{
  "color_jitter": 0.1,
  "embed_dim": 256,
  "encoder_inner_norm": false,
  "text_encoder_causal": false,
  "text_encoder_width": 192,
  "text_encoder_fused_qkv": true,
  "text_encoder_qk_norm": false,
  "text_encoder_parallel_block": false,
  "final_lr_fraction": 0.05
}
Rows from block 9 of the image encoder of a small contrastive image-text model, named by matrix and row number. Rows with one number belong to one neuron. Each number is 200 + 40 x the weight over its row's rms, rounded and kept within 0 to 999. All counts start at 0.
After each neuron's rows are labels from the 100 images, of 14976, where the neuron reaches its highest value: "top examples" is what is common among them; "peak at" is the part of the image that holds the peak. Only what is clearly more common there than usual is listed. The data: dead-leaves pictures: piles of overlapping shapes. In brackets: how many of the 100.
# fc1: MLP up (encoder.blocks.9.mlp.fc1.weight, 768x192), inputs 0-191
# fc2: MLP down (encoder.blocks.9.mlp.fc2.weight, 192x768, transposed), outputs 0-191

fc1.263,243,135,196,271,207,196,151,149,267,228,229,239,232,224,205,133,286,227,200,212,178,170,153,209,194,231,226,163,144,178,199,185,146,186,234,177,135,214,238,222,268,231,242,223,207,226,136,259,157,266,183,264,179,177,189,207,159,202,199,194,164,224,163,265,87,136,109,190,170,195,140,213,145,200,160,171,194,176,109,189,196,190,232,183,193,164,145,154,217,196,160,217,235,116,139,254,218,182,192,176,200,254,182,172,244,179,207,152,218,231,178,218,283,168,205,223,211,172,156,221,154,258,217,269,249,200,173,241,191,231,189,195,128,151,214,204,183,230,159,179,256,228,178,173,226,278,118,184,258,223,147,253,161,234,284,183,209,220,142,139,179,197,179,174,165,213,115,179,238,200,237,192,191,214,173,189,190,232,242,226,236,156,135,161,189,188,222,228,119,236,260,254
fc2.263,269,218,242,264,180,281,190,205,190,209,175,136,212,146,218,200,228,248,157,188,232,135,215,163,260,184,201,143,231,279,264,225,156,275,178,218,188,235,203,177,119,170,205,192,212,207,209,257,166,223,235,209,302,156,211,207,213,227,208,229,179,166,161,226,193,205,249,173,247,205,214,210,184,120,185,177,295,231,266,186,208,237,262,146,260,225,246,163,214,154,184,158,215,185,245,130,184,202,101,207,228,169,182,152,183,215,200,177,280,158,195,304,151,191,172,219,267,239,159,203,162,229,165,196,206,173,145,230,163,207,199,279,186,174,168,294,203,82,206,219,214,195,192,244,209,235,189,183,206,270,234,208,153,248,213,190,272,209,173,200,228,214,146,236,221,238,262,266,219,230,142,233,174,161,143,156,187,201,132,202,213,182,199,234,207,177,213,209,242,169,165,130
top examples: dark (85); large pieces (78)
peak at: bottom left (47)

fc1.480,162,151,124,208,185,182,234,235,263,206,208,216,221,168,187,212,200,231,210,187,160,244,223,241,167,217,205,240,245,288,236,213,226,236,212,149,164,181,173,198,126,316,201,192,238,263,120,269,165,222,152,236,140,269,254,175,189,238,217,159,192,256,161,176,302,189,280,249,166,187,196,143,270,188,173,159,202,187,200,184,231,202,174,183,199,147,58,211,172,173,216,167,126,185,158,196,150,204,140,183,126,191,180,199,213,201,173,144,227,234,124,190,219,153,241,175,191,184,192,189,253,166,214,167,116,177,184,265,244,186,188,233,230,231,151,241,202,170,226,239,184,232,285,237,191,216,195,113,132,181,235,120,219,160,281,207,157,183,212,173,230,155,172,205,181,229,248,202,196,228,264,235,168,160,220,199,202,234,196,198,216,219,216,182,187,240,190,158,206,242,263,159
fc2.480,282,183,236,218,206,186,169,181,237,161,174,235,151,158,210,195,195,202,171,244,253,105,138,263,203,195,145,244,179,192,204,167,249,250,149,225,178,233,266,182,266,210,177,204,269,179,243,171,250,217,236,205,174,254,196,208,170,262,197,144,150,230,232,208,186,199,121,305,258,160,257,173,256,211,197,205,167,206,184,149,133,244,186,185,246,248,268,201,211,184,201,216,156,240,205,270,161,198,229,175,196,186,171,153,231,189,157,178,167,297,232,162,159,184,173,255,161,125,218,142,198,251,165,145,196,154,274,206,186,165,234,251,315,232,195,170,225,203,192,240,179,209,141,210,149,213,116,201,238,267,141,201,233,266,191,196,277,239,201,274,162,229,266,186,232,232,220,229,185,163,233,244,234,232,194,148,206,142,221,169,232,166,206,222,205,168,199,156,197,266,178,209
top examples: dark (49)
peak at: bottom left (39)

fc1.377,301,213,248,182,234,179,229,212,193,257,214,182,159,193,192,234,164,250,174,226,140,222,190,87,179,258,205,168,154,219,201,221,222,183,143,200,233,259,164,174,187,223,221,229,174,154,75,188,221,267,136,97,246,179,245,154,207,194,165,207,164,209,244,242,169,185,214,262,265,189,225,232,241,213,202,209,146,196,190,193,173,212,222,271,137,236,167,242,238,206,324,248,207,128,270,193,209,170,204,184,187,247,189,159,183,169,168,170,162,197,244,310,179,203,218,226,138,223,221,221,232,189,215,242,134,207,214,236,226,204,145,230,292,205,272,168,240,159,225,195,219,212,249,241,136,211,188,191,236,194,222,181,177,215,231,271,215,171,282,150,173,187,176,208,268,151,163,196,177,241,167,238,195,189,233,199,151,179,210,207,225,224,179,176,256,181,196,279,116,211,239,201
fc2.377,181,218,186,99,229,209,143,252,154,293,265,202,159,205,184,141,230,183,209,244,169,198,286,251,148,221,200,288,192,178,186,271,160,137,95,192,225,176,198,169,251,203,173,175,196,204,194,178,188,261,206,96,198,257,247,195,151,200,188,235,132,226,163,250,207,155,163,175,223,122,212,177,214,176,207,200,193,217,156,237,205,255,139,287,202,166,172,178,195,245,245,191,262,223,170,228,231,174,187,225,196,142,259,161,170,185,200,219,230,256,271,176,186,227,159,203,193,255,233,138,233,129,266,117,234,154,187,207,182,204,231,195,147,220,202,198,204,219,239,146,203,220,178,209,199,178,155,217,199,139,198,217,128,207,200,160,214,162,137,170,223,170,157,217,224,107,110,189,212,175,213,171,137,265,214,224,161,183,286,219,242,185,237,183,166,178,203,261,150,214,243,216
top examples: large pieces (98); earthy (87)
peak at: middle left (32)

fc1.348,164,219,95,234,175,225,155,209,203,208,221,201,209,192,201,129,227,224,246,178,187,235,237,142,128,181,200,224,169,236,202,189,144,185,313,231,227,213,151,187,211,234,204,201,217,205,203,208,178,190,171,201,232,238,211,258,238,209,276,185,298,210,210,159,197,194,149,223,189,206,182,146,351,167,196,164,178,152,234,212,240,196,242,130,229,99,242,232,249,234,142,109,156,146,247,183,241,255,175,264,220,209,96,155,202,186,210,133,137,202,171,204,98,213,219,222,203,178,174,192,181,190,263,230,191,312,248,138,284,236,237,217,177,164,235,175,221,229,195,260,231,140,233,193,242,236,217,161,219,222,237,189,218,202,184,206,194,187,176,190,198,177,211,158,244,198,216,170,182,177,156,232,234,194,249,213,163,186,209,247,135,191,258,239,205,220,206,192,266,163,231,236
fc2.348,193,212,233,234,183,209,182,180,208,181,164,217,200,190,196,211,184,238,273,179,176,110,179,232,215,292,214,189,241,167,200,164,173,206,157,167,100,231,200,289,241,123,119,179,159,239,165,177,163,157,198,240,150,226,122,213,229,226,120,170,236,229,176,123,188,170,162,186,143,266,224,189,255,228,259,195,197,166,180,269,134,195,187,177,180,165,169,216,243,204,137,169,159,274,228,284,215,215,272,213,149,205,136,225,189,211,210,232,192,170,204,295,284,163,168,180,221,227,265,198,181,197,152,170,171,194,235,154,191,216,231,183,265,185,163,260,238,217,181,163,116,270,217,240,202,229,150,193,179,215,175,241,128,140,172,239,232,163,208,168,231,151,236,179,230,205,172,179,152,228,268,283,168,219,236,196,209,219,222,175,171,178,153,175,255,147,207,138,259,239,219,217
top examples: large pieces (83); dark (41)
peak at: bottom right (35)

fc1.495,229,191,203,150,150,175,221,272,284,219,196,179,128,276,162,75,222,172,219,222,252,310,194,160,190,215,215,241,180,185,211,198,208,209,275,164,198,200,167,159,199,151,196,162,202,197,221,144,125,112,203,115,258,279,223,63,187,248,244,227,147,197,120,229,243,178,160,199,194,149,266,240,137,141,225,275,181,203,241,231,204,230,217,175,245,208,206,157,215,186,236,196,184,218,242,174,166,234,197,181,202,212,214,189,232,175,260,193,176,132,199,207,251,160,173,267,196,257,160,214,166,153,169,244,197,180,237,224,178,209,151,211,250,181,218,234,182,166,155,270,280,147,214,191,216,216,219,181,241,170,237,216,218,200,204,200,250,203,258,179,217,186,170,161,190,164,206,207,213,206,216,223,254,233,192,225,275,263,174,232,154,221,144,201,189,271,251,213,241,236,140,195
fc2.495,223,227,155,224,161,240,172,233,146,180,214,157,230,222,257,144,248,199,140,139,192,237,181,187,194,269,255,205,165,240,132,227,177,201,183,155,151,217,213,232,205,244,109,154,177,236,165,220,137,225,228,185,209,224,144,170,144,166,204,178,185,218,86,243,193,217,190,153,257,217,223,185,230,181,193,266,189,187,156,143,176,242,218,215,138,272,161,197,186,244,185,233,204,246,154,150,221,181,184,239,201,200,140,184,181,342,256,192,241,266,274,159,134,216,216,182,219,141,195,207,167,173,244,154,188,240,180,202,207,177,227,218,186,158,187,191,202,195,142,183,150,232,225,223,189,225,266,172,118,162,151,240,167,214,137,148,185,159,260,162,239,190,144,145,188,158,223,234,221,167,245,277,204,264,147,192,214,177,179,259,223,222,146,286,210,260,198,256,221,167,249,255
top examples: pastel (83)
peak at: top left (66)

fc1.483,245,225,222,171,227,202,191,164,199,211,165,140,175,195,190,220,209,195,183,184,163,201,161,286,166,227,224,157,120,170,191,152,233,207,239,235,151,218,243,167,188,199,174,210,206,130,234,141,263,216,249,210,199,251,151,251,160,254,194,222,192,196,202,213,242,122,155,184,275,210,234,221,224,214,242,151,230,222,147,272,261,225,174,270,209,181,275,108,304,258,165,219,190,240,225,223,250,227,165,188,192,249,108,162,238,166,198,206,270,183,208,221,227,231,242,201,179,248,239,221,155,199,112,163,244,198,205,202,219,189,193,190,249,201,172,191,255,131,166,166,230,223,269,154,280,197,190,250,156,99,150,218,212,161,231,161,132,240,231,221,140,232,246,231,142,196,162,132,225,138,190,190,176,164,135,189,192,259,221,203,198,191,160,239,204,198,99,190,233,216,261,227
fc2.483,234,221,190,177,223,213,145,285,175,270,191,145,200,143,199,178,218,241,117,195,201,165,98,200,245,180,168,220,181,165,148,182,189,241,250,244,191,188,215,189,211,244,172,230,198,211,143,139,185,202,190,231,264,170,175,222,149,244,204,215,103,123,100,185,233,210,265,194,188,194,252,163,207,214,217,240,152,196,161,249,187,180,221,267,200,207,206,153,206,214,150,141,206,114,151,220,208,213,162,165,202,199,212,158,224,179,180,273,209,191,160,235,203,186,242,155,216,142,169,235,198,272,207,286,166,148,171,218,133,113,200,151,215,154,192,238,177,178,179,241,219,237,191,131,191,202,225,175,186,215,259,152,241,271,239,213,186,139,174,167,203,147,130,267,233,249,138,189,183,199,184,172,180,242,160,283,197,239,228,202,161,283,199,254,212,266,115,190,173,217,269,173
top examples: vivid (100); small pieces (77)
peak at: top right (46)

fc1.603,243,224,202,194,280,178,204,149,208,216,164,134,193,214,161,190,212,128,152,213,164,146,259,252,203,162,203,245,122,175,261,243,227,257,239,196,124,247,213,217,195,232,148,182,216,267,225,175,250,230,249,208,231,165,113,216,227,164,169,172,223,260,203,196,172,166,215,199,181,226,199,190,210,217,204,220,205,202,272,232,187,180,169,156,199,202,112,173,176,169,198,179,188,190,197,203,164,261,139,162,193,178,174,204,216,156,246,212,295,180,224,204,144,243,219,204,188,245,169,208,245,159,205,268,280,328,151,140,211,199,203,191,187,201,230,115,182,258,219,210,183,216,202,179,192,181,236,165,238,259,158,209,151,246,262,186,189,175,191,159,222,182,226,152,189,233,185,101,191,203,181,192,181,170,139,234,277,310,130,168,202,260,164,238,212,217,82,189,143,224,157,256
fc2.603,176,185,222,215,205,217,146,226,222,243,207,135,142,136,118,184,196,201,146,152,194,178,246,198,226,211,196,210,192,257,127,206,154,185,173,182,235,209,187,173,181,182,180,181,239,161,202,208,122,197,185,240,223,161,199,205,181,269,181,199,223,104,170,179,162,185,189,276,199,209,190,227,212,249,192,275,198,175,153,214,223,200,210,208,152,153,195,219,220,250,162,189,192,202,229,243,240,213,217,266,230,228,224,164,306,108,160,253,148,122,141,193,198,245,210,222,196,228,199,226,216,238,277,227,127,219,240,181,160,214,189,250,133,143,242,252,215,171,151,210,240,305,229,245,276,206,168,229,214,207,166,222,231,283,228,225,207,130,213,221,181,272,249,171,196,181,260,194,281,253,137,196,196,160,122,163,281,136,222,191,214,209,202,223,249,228,202,133,248,217,149,288
top examples: vivid (100); shaded (76); small pieces (66)
peak at: top left (43)

fc1.244,220,238,178,216,263,163,253,175,135,231,236,172,213,216,216,161,185,179,152,186,102,276,258,206,219,188,222,251,151,261,233,228,231,297,268,202,189,165,185,228,224,205,203,217,207,248,208,174,241,167,231,214,184,253,247,192,193,219,142,255,209,249,206,155,102,248,156,167,152,164,182,195,241,220,240,200,150,225,203,213,222,177,219,168,155,210,217,214,155,235,155,184,259,211,198,145,138,175,220,153,169,124,206,178,218,192,204,177,213,178,261,165,267,307,290,199,190,194,199,192,157,227,199,149,144,184,226,163,246,173,274,244,187,126,224,194,149,152,238,203,169,173,150,149,256,206,233,177,142,236,191,131,116,304,150,218,206,190,214,195,195,209,226,171,154,167,201,214,213,212,171,137,196,285,125,166,169,185,173,161,190,169,213,156,266,264,228,211,188,188,146,259
fc2.244,247,152,183,229,240,166,220,211,228,180,169,190,190,160,249,136,156,247,246,192,174,170,236,188,175,191,214,215,253,247,174,246,220,249,235,227,201,170,180,204,296,199,162,165,166,213,235,301,175,268,258,245,191,185,197,176,223,232,237,133,251,168,233,161,180,235,200,227,193,179,220,194,227,228,232,139,174,182,226,115,221,185,204,223,203,218,246,210,186,236,138,155,159,229,269,195,225,236,141,240,175,216,258,235,251,178,173,195,177,241,248,168,192,239,322,181,230,211,197,227,211,133,194,217,188,233,155,185,168,213,266,165,270,227,184,218,237,233,229,186,187,209,197,289,180,187,200,90,115,205,120,192,142,213,192,210,264,261,223,165,210,118,212,172,202,238,258,232,270,135,146,154,234,149,216,211,233,215,135,235,223,210,226,122,192,178,147,295,233,226,221,256
top examples: pastel (100); large pieces (75)
peak at: bottom left (33)

fc1.241,211,249,183,202,125,130,216,189,200,172,260,181,163,204,214,160,140,130,157,233,203,118,208,235,97,201,178,146,226,226,210,220,107,200,220,186,241,137,230,211,199,287,163,184,247,234,241,250,217,207,176,175,234,223,160,235,239,210,250,212,241,217,195,141,282,207,170,256,189,182,190,255,193,157,186,270,236,219,132,171,188,170,202,214,258,242,164,102,211,215,162,176,173,190,225,233,142,213,198,150,168,211,232,233,230,223,195,228,148,164,208,170,253,201,177,235,262,218,176,164,205,141,242,271,148,251,170,201,240,220,253,248,217,204,147,185,177,197,238,159,293,240,153,126,195,184,156,197,150,177,228,198,196,211,217,240,228,187,190,215,219,171,220,207,191,146,144,188,178,187,236,289,155,243,190,87,206,167,226,229,188,159,232,212,185,228,218,137,120,180,95,143
fc2.241,170,168,236,241,188,152,171,173,215,151,207,196,231,197,237,200,250,132,152,204,190,179,209,121,173,169,199,154,164,247,126,105,236,202,216,205,202,218,173,250,183,301,192,171,264,179,162,238,146,235,218,200,183,121,206,214,152,298,178,117,237,207,135,189,149,173,224,140,194,162,159,230,230,206,151,190,225,174,178,220,106,183,181,258,150,132,177,210,225,201,208,183,182,149,191,95,203,215,227,175,227,277,172,269,207,222,173,148,212,216,198,200,137,222,141,144,192,226,195,161,168,261,278,223,242,244,158,160,240,249,167,208,168,204,183,207,209,166,185,197,132,223,220,171,208,147,176,204,239,128,237,190,204,206,166,138,224,303,219,160,191,210,254,266,184,133,264,143,255,223,135,233,193,208,167,167,173,183,113,142,216,224,218,200,202,155,197,219,189,171,175,176
top examples: large pieces (86); dark (72)
peak at: bottom left (41)

fc1.535,159,190,176,235,288,233,200,138,259,240,182,229,216,230,194,163,169,208,181,289,167,241,176,290,202,233,210,197,252,171,141,187,231,230,289,176,215,157,198,261,177,171,226,232,261,189,222,203,234,172,175,160,235,220,181,243,158,191,172,231,192,232,249,115,172,246,185,134,192,231,198,235,263,250,143,191,177,184,181,180,182,184,273,224,181,209,258,192,186,182,169,155,134,181,211,189,207,159,242,249,130,162,176,172,202,265,196,197,260,185,198,186,213,214,245,220,213,247,205,304,211,272,115,259,174,234,149,200,123,244,146,253,175,222,211,143,193,268,159,258,229,254,224,209,144,188,269,218,221,195,179,243,172,170,247,115,204,164,240,242,167,248,145,295,245,207,159,209,206,210,187,219,178,137,236,155,210,177,254,119,171,191,222,151,212,254,227,159,186,236,232,209
fc2.535,216,143,279,225,234,171,220,242,196,254,181,199,222,236,132,266,301,257,184,236,136,225,218,230,130,291,201,195,187,247,247,190,184,215,267,184,157,156,128,176,193,158,232,250,214,294,215,179,165,193,162,196,166,207,172,199,230,278,154,232,181,198,216,152,159,282,239,213,193,232,182,190,145,180,147,247,179,274,252,276,160,253,252,233,195,171,97,161,142,239,181,205,197,222,250,238,151,253,214,258,216,155,210,225,242,133,225,155,208,174,201,195,142,170,167,212,211,208,188,187,209,155,183,154,187,178,218,197,199,210,228,201,192,180,185,154,165,270,281,171,280,147,242,134,274,222,212,167,196,188,207,173,137,199,232,193,216,217,146,190,274,194,171,126,156,204,163,191,214,233,190,202,154,234,153,151,233,202,219,182,123,204,147,167,241,219,206,213,203,223,236,135
top examples: pastel (83)
peak at: bottom left (51)

fc1.749,203,166,218,253,180,136,186,191,237,190,255,258,213,183,171,236,202,222,260,236,270,214,176,159,168,188,214,246,221,193,194,166,199,253,186,175,241,169,139,104,148,194,169,191,228,204,200,210,156,232,175,151,203,288,207,161,137,242,223,185,237,109,207,168,245,295,185,180,247,183,239,191,204,154,190,237,171,231,241,129,194,170,203,246,264,111,163,117,266,189,179,253,183,189,186,153,203,166,223,187,227,190,182,189,180,208,236,190,250,202,160,176,185,160,254,164,181,144,181,251,224,160,147,175,219,136,173,127,230,235,201,108,207,188,224,153,191,160,223,180,183,209,218,212,171,151,177,159,192,197,250,300,79,122,212,150,126,187,155,148,240,118,185,213,291,187,204,175,197,246,221,165,212,210,182,134,186,188,249,247,239,203,211,163,209,191,142,218,139,178,149,204
fc2.749,228,227,119,227,137,265,183,210,252,151,163,168,254,220,199,220,235,256,254,238,200,157,175,212,158,174,268,191,174,187,150,180,204,168,170,184,212,251,184,255,202,233,212,216,141,228,242,167,159,234,162,172,241,156,233,247,185,197,222,155,235,197,174,134,186,228,272,206,244,198,99,102,183,170,161,232,161,199,195,211,147,177,239,224,140,204,262,108,154,235,189,243,230,144,157,275,135,145,223,177,186,208,132,217,241,197,205,155,194,180,204,212,213,194,159,113,120,176,168,233,271,231,190,204,200,255,159,226,208,203,245,189,220,144,182,266,251,240,129,185,240,222,239,224,111,159,198,188,152,201,206,223,239,158,253,205,181,159,196,201,218,238,220,190,182,201,192,109,210,125,255,218,198,214,147,220,146,205,188,188,217,201,130,237,258,231,284,275,194,263,198,195
top examples: vivid (77)
peak at: top right (64)

fc1.255,210,241,184,208,190,204,141,213,157,184,161,208,195,187,171,143,225,249,145,225,179,153,240,176,170,213,197,285,199,204,222,207,156,201,208,161,186,238,248,167,233,236,261,231,191,148,260,185,223,188,182,220,164,237,190,177,220,237,183,200,210,275,222,189,167,187,134,175,126,231,196,202,213,233,221,203,169,200,217,260,180,216,161,139,160,156,200,304,141,208,179,270,202,171,131,269,281,213,216,181,183,326,213,205,221,210,207,175,179,216,277,210,185,172,276,234,177,209,196,265,184,102,185,152,250,251,161,194,273,164,275,167,174,245,134,211,245,165,166,161,240,194,242,266,170,238,242,266,235,162,245,193,209,205,195,241,275,235,187,177,249,201,205,248,257,183,189,215,253,193,178,139,201,199,100,261,174,291,192,94,256,213,222,200,171,197,189,215,163,225,185,235
fc2.255,186,213,188,151,205,191,175,177,245,181,231,209,252,192,248,182,233,212,224,240,159,202,261,234,225,225,174,185,171,244,209,155,164,185,169,180,203,146,123,270,261,191,235,240,170,256,124,209,200,200,198,188,204,207,217,212,251,243,232,206,168,125,196,163,202,200,155,141,224,212,225,227,271,177,191,238,267,181,227,162,223,285,143,248,175,120,167,251,181,195,184,221,152,145,152,260,257,198,108,176,214,286,250,217,225,216,151,270,157,202,155,208,197,173,140,184,241,237,241,194,208,173,240,175,145,228,257,140,153,133,197,277,282,184,180,239,223,245,210,203,191,199,110,169,182,234,227,271,203,229,220,154,158,184,140,175,197,119,202,258,208,181,211,269,253,169,244,218,243,260,185,222,129,257,294,208,209,179,174,225,268,207,218,243,188,167,167,133,186,176,260,201
top examples: dark (51)
peak at: bottom right (39)

fc1.665,212,106,145,248,212,173,222,240,192,198,199,230,283,201,216,261,238,114,192,179,189,259,252,204,139,237,223,213,208,192,255,180,291,213,222,194,256,206,190,159,217,125,162,290,181,241,221,131,207,212,167,217,211,164,192,202,211,204,208,254,158,195,267,223,154,123,236,211,216,240,146,212,174,190,179,227,203,190,214,232,268,162,124,169,221,210,238,254,195,213,206,153,200,132,257,213,223,146,145,218,184,186,231,243,190,203,199,189,227,204,181,190,228,195,180,259,172,281,190,197,129,185,227,133,187,269,113,165,272,182,221,190,174,206,130,168,94,206,217,216,219,245,194,322,201,194,200,229,194,251,159,220,97,172,219,184,224,196,204,203,205,183,259,133,250,198,173,120,239,183,195,215,190,208,213,167,211,158,197,224,130,255,176,188,171,131,205,299,169,174,203,182
fc2.665,192,146,186,251,199,232,235,233,213,197,215,165,140,179,281,263,240,186,181,173,199,100,234,238,183,150,232,168,278,273,201,137,180,171,176,190,217,278,223,185,163,201,240,183,151,225,231,134,210,199,212,195,251,174,192,149,244,181,227,262,207,185,198,224,218,156,225,156,181,135,180,204,179,177,232,284,185,182,271,143,194,233,237,165,245,206,210,216,278,189,173,255,203,190,202,204,208,216,147,229,208,190,190,163,213,212,206,175,241,214,162,171,237,316,271,211,134,243,215,162,192,198,194,144,158,225,118,263,235,151,268,128,162,233,138,165,280,237,159,145,202,197,155,159,222,197,217,166,192,223,200,261,201,260,234,239,250,142,195,148,204,233,215,285,277,181,214,191,154,245,148,138,139,175,179,179,226,206,263,223,249,190,185,142,184,192,218,184,264,204,267,246
top examples: vivid (94); small pieces (67)
peak at: top left (32)

fc1.530,171,186,172,170,208,176,161,129,192,196,189,208,245,205,168,159,166,180,213,213,238,187,160,206,180,188,247,181,208,166,165,223,202,190,205,181,228,217,194,205,207,238,273,197,171,231,183,139,250,212,169,216,187,324,123,226,262,213,189,218,210,201,187,178,166,212,266,281,206,222,148,225,280,149,185,202,161,233,166,184,120,197,210,214,181,245,221,143,182,197,247,256,201,173,203,215,194,129,141,150,233,245,70,201,208,178,186,189,220,265,216,235,245,236,278,204,209,167,269,103,152,187,227,228,211,297,202,160,221,161,249,276,204,191,160,242,101,252,120,173,186,178,233,152,191,201,196,199,174,213,270,195,232,273,197,188,244,143,178,257,200,228,305,90,214,178,216,241,178,218,233,195,230,146,235,155,188,218,193,156,149,227,191,181,234,188,218,178,195,163,203,271
fc2.530,188,173,245,169,201,159,257,196,224,204,162,202,188,236,195,246,247,202,182,153,180,231,178,184,183,140,188,245,237,192,185,199,224,150,256,164,257,197,282,159,163,210,213,234,248,247,180,214,141,201,241,178,126,269,229,145,159,244,191,221,180,164,209,170,229,270,117,96,265,145,199,243,193,258,186,231,172,167,240,132,261,190,246,207,290,159,88,162,192,251,198,202,137,257,213,199,247,214,150,229,235,221,149,193,129,201,187,196,179,196,253,207,229,248,168,185,226,194,93,270,194,214,133,172,197,241,234,221,247,225,233,202,229,179,100,264,249,236,140,160,230,233,180,198,162,175,211,194,241,200,225,250,244,165,176,206,187,169,256,275,194,166,194,175,189,124,170,176,213,150,187,220,248,197,293,233,226,169,182,224,204,237,215,188,211,204,233,157,163,224,215,124
top examples: large pieces (100); shaded (81); pastel (54); palette: earthy (37)
peak at: bottom right (32)

fc1.189,267,194,230,252,153,190,176,155,148,135,176,174,157,218,248,229,186,218,116,190,195,217,119,170,142,256,213,236,168,274,135,213,161,213,186,191,153,231,143,206,248,301,216,167,176,229,162,244,134,152,219,196,126,205,203,159,170,207,249,236,179,202,159,121,236,221,211,207,240,188,254,207,168,173,218,148,210,223,215,230,232,254,196,163,244,187,254,108,182,180,137,266,213,177,261,196,110,179,227,224,190,186,191,164,199,218,168,181,273,237,233,205,165,163,256,201,272,264,177,198,212,185,230,203,151,183,210,208,170,243,230,125,102,199,245,186,225,151,230,255,220,255,267,177,214,178,181,193,234,223,255,193,134,224,175,152,184,220,234,158,193,136,184,203,175,208,172,197,176,221,225,210,159,316,163,238,169,201,119,143,163,191,186,236,226,109,219,205,234,180,213,152
fc2.189,209,201,197,251,206,216,306,181,262,208,122,193,239,186,241,258,163,250,156,158,188,221,280,236,266,238,218,227,209,185,150,154,171,267,191,239,220,212,151,187,166,179,180,195,181,198,253,240,253,240,222,227,137,183,248,237,194,109,168,172,210,165,129,147,205,229,231,254,194,236,164,225,146,213,157,188,203,190,184,164,214,250,243,251,148,206,225,175,292,102,206,134,172,182,149,245,240,207,196,172,205,211,278,217,221,195,228,205,266,159,196,158,210,190,175,134,220,224,236,233,175,224,187,219,124,276,188,204,211,239,166,291,187,234,182,182,173,190,171,186,198,216,229,193,150,186,211,143,197,216,211,148,228,253,222,188,202,288,183,242,188,240,230,182,211,152,201,206,190,188,135,117,189,134,296,232,134,185,242,204,247,189,245,177,136,168,193,197,181,214,323,162
top examples: dark (96); large pieces (76)
peak at: bottom left (36)

fc1.280,193,152,191,216,174,181,304,190,229,236,236,239,188,194,211,228,194,195,247,192,196,238,234,192,164,219,185,216,160,235,191,201,211,160,255,305,245,171,177,228,149,82,186,168,178,181,211,210,245,225,165,188,153,190,249,261,254,166,209,264,174,244,186,111,180,230,256,236,266,246,232,228,176,177,199,118,182,143,218,294,217,197,146,163,243,250,165,198,257,264,234,242,225,204,171,228,129,170,192,217,209,215,206,178,155,159,172,142,211,219,227,179,165,156,219,255,190,251,159,266,157,175,195,166,167,237,127,233,180,169,223,110,162,154,242,240,174,243,188,171,158,176,234,187,185,207,260,131,260,180,252,281,212,198,154,231,267,300,181,193,186,182,237,188,165,165,217,209,180,206,257,232,133,295,164,212,206,205,107,200,220,176,184,198,152,223,174,170,186,185,199,168
fc2.280,205,167,173,231,163,123,218,160,159,245,182,213,135,239,215,271,188,218,225,239,224,189,223,219,181,298,193,83,181,195,183,161,247,158,185,203,261,159,209,242,156,214,196,206,220,138,300,119,161,186,222,229,133,210,153,193,195,213,144,247,219,272,242,171,187,187,112,229,150,239,266,184,202,180,175,191,176,175,152,208,151,211,165,194,185,222,215,262,190,246,187,203,215,173,179,222,259,181,208,236,185,124,132,207,232,191,201,160,228,124,216,204,211,167,199,180,168,215,197,253,151,138,214,277,206,154,258,187,292,179,285,225,239,232,181,184,259,160,245,273,205,239,178,156,226,245,169,227,174,122,227,194,221,234,222,166,229,193,198,206,227,244,199,233,248,149,181,137,173,186,168,161,187,176,168,202,202,253,157,232,184,197,240,305,233,118,224,243,227,164,131,235
top examples: pastel (37); frame (35)
peak at: top left (67)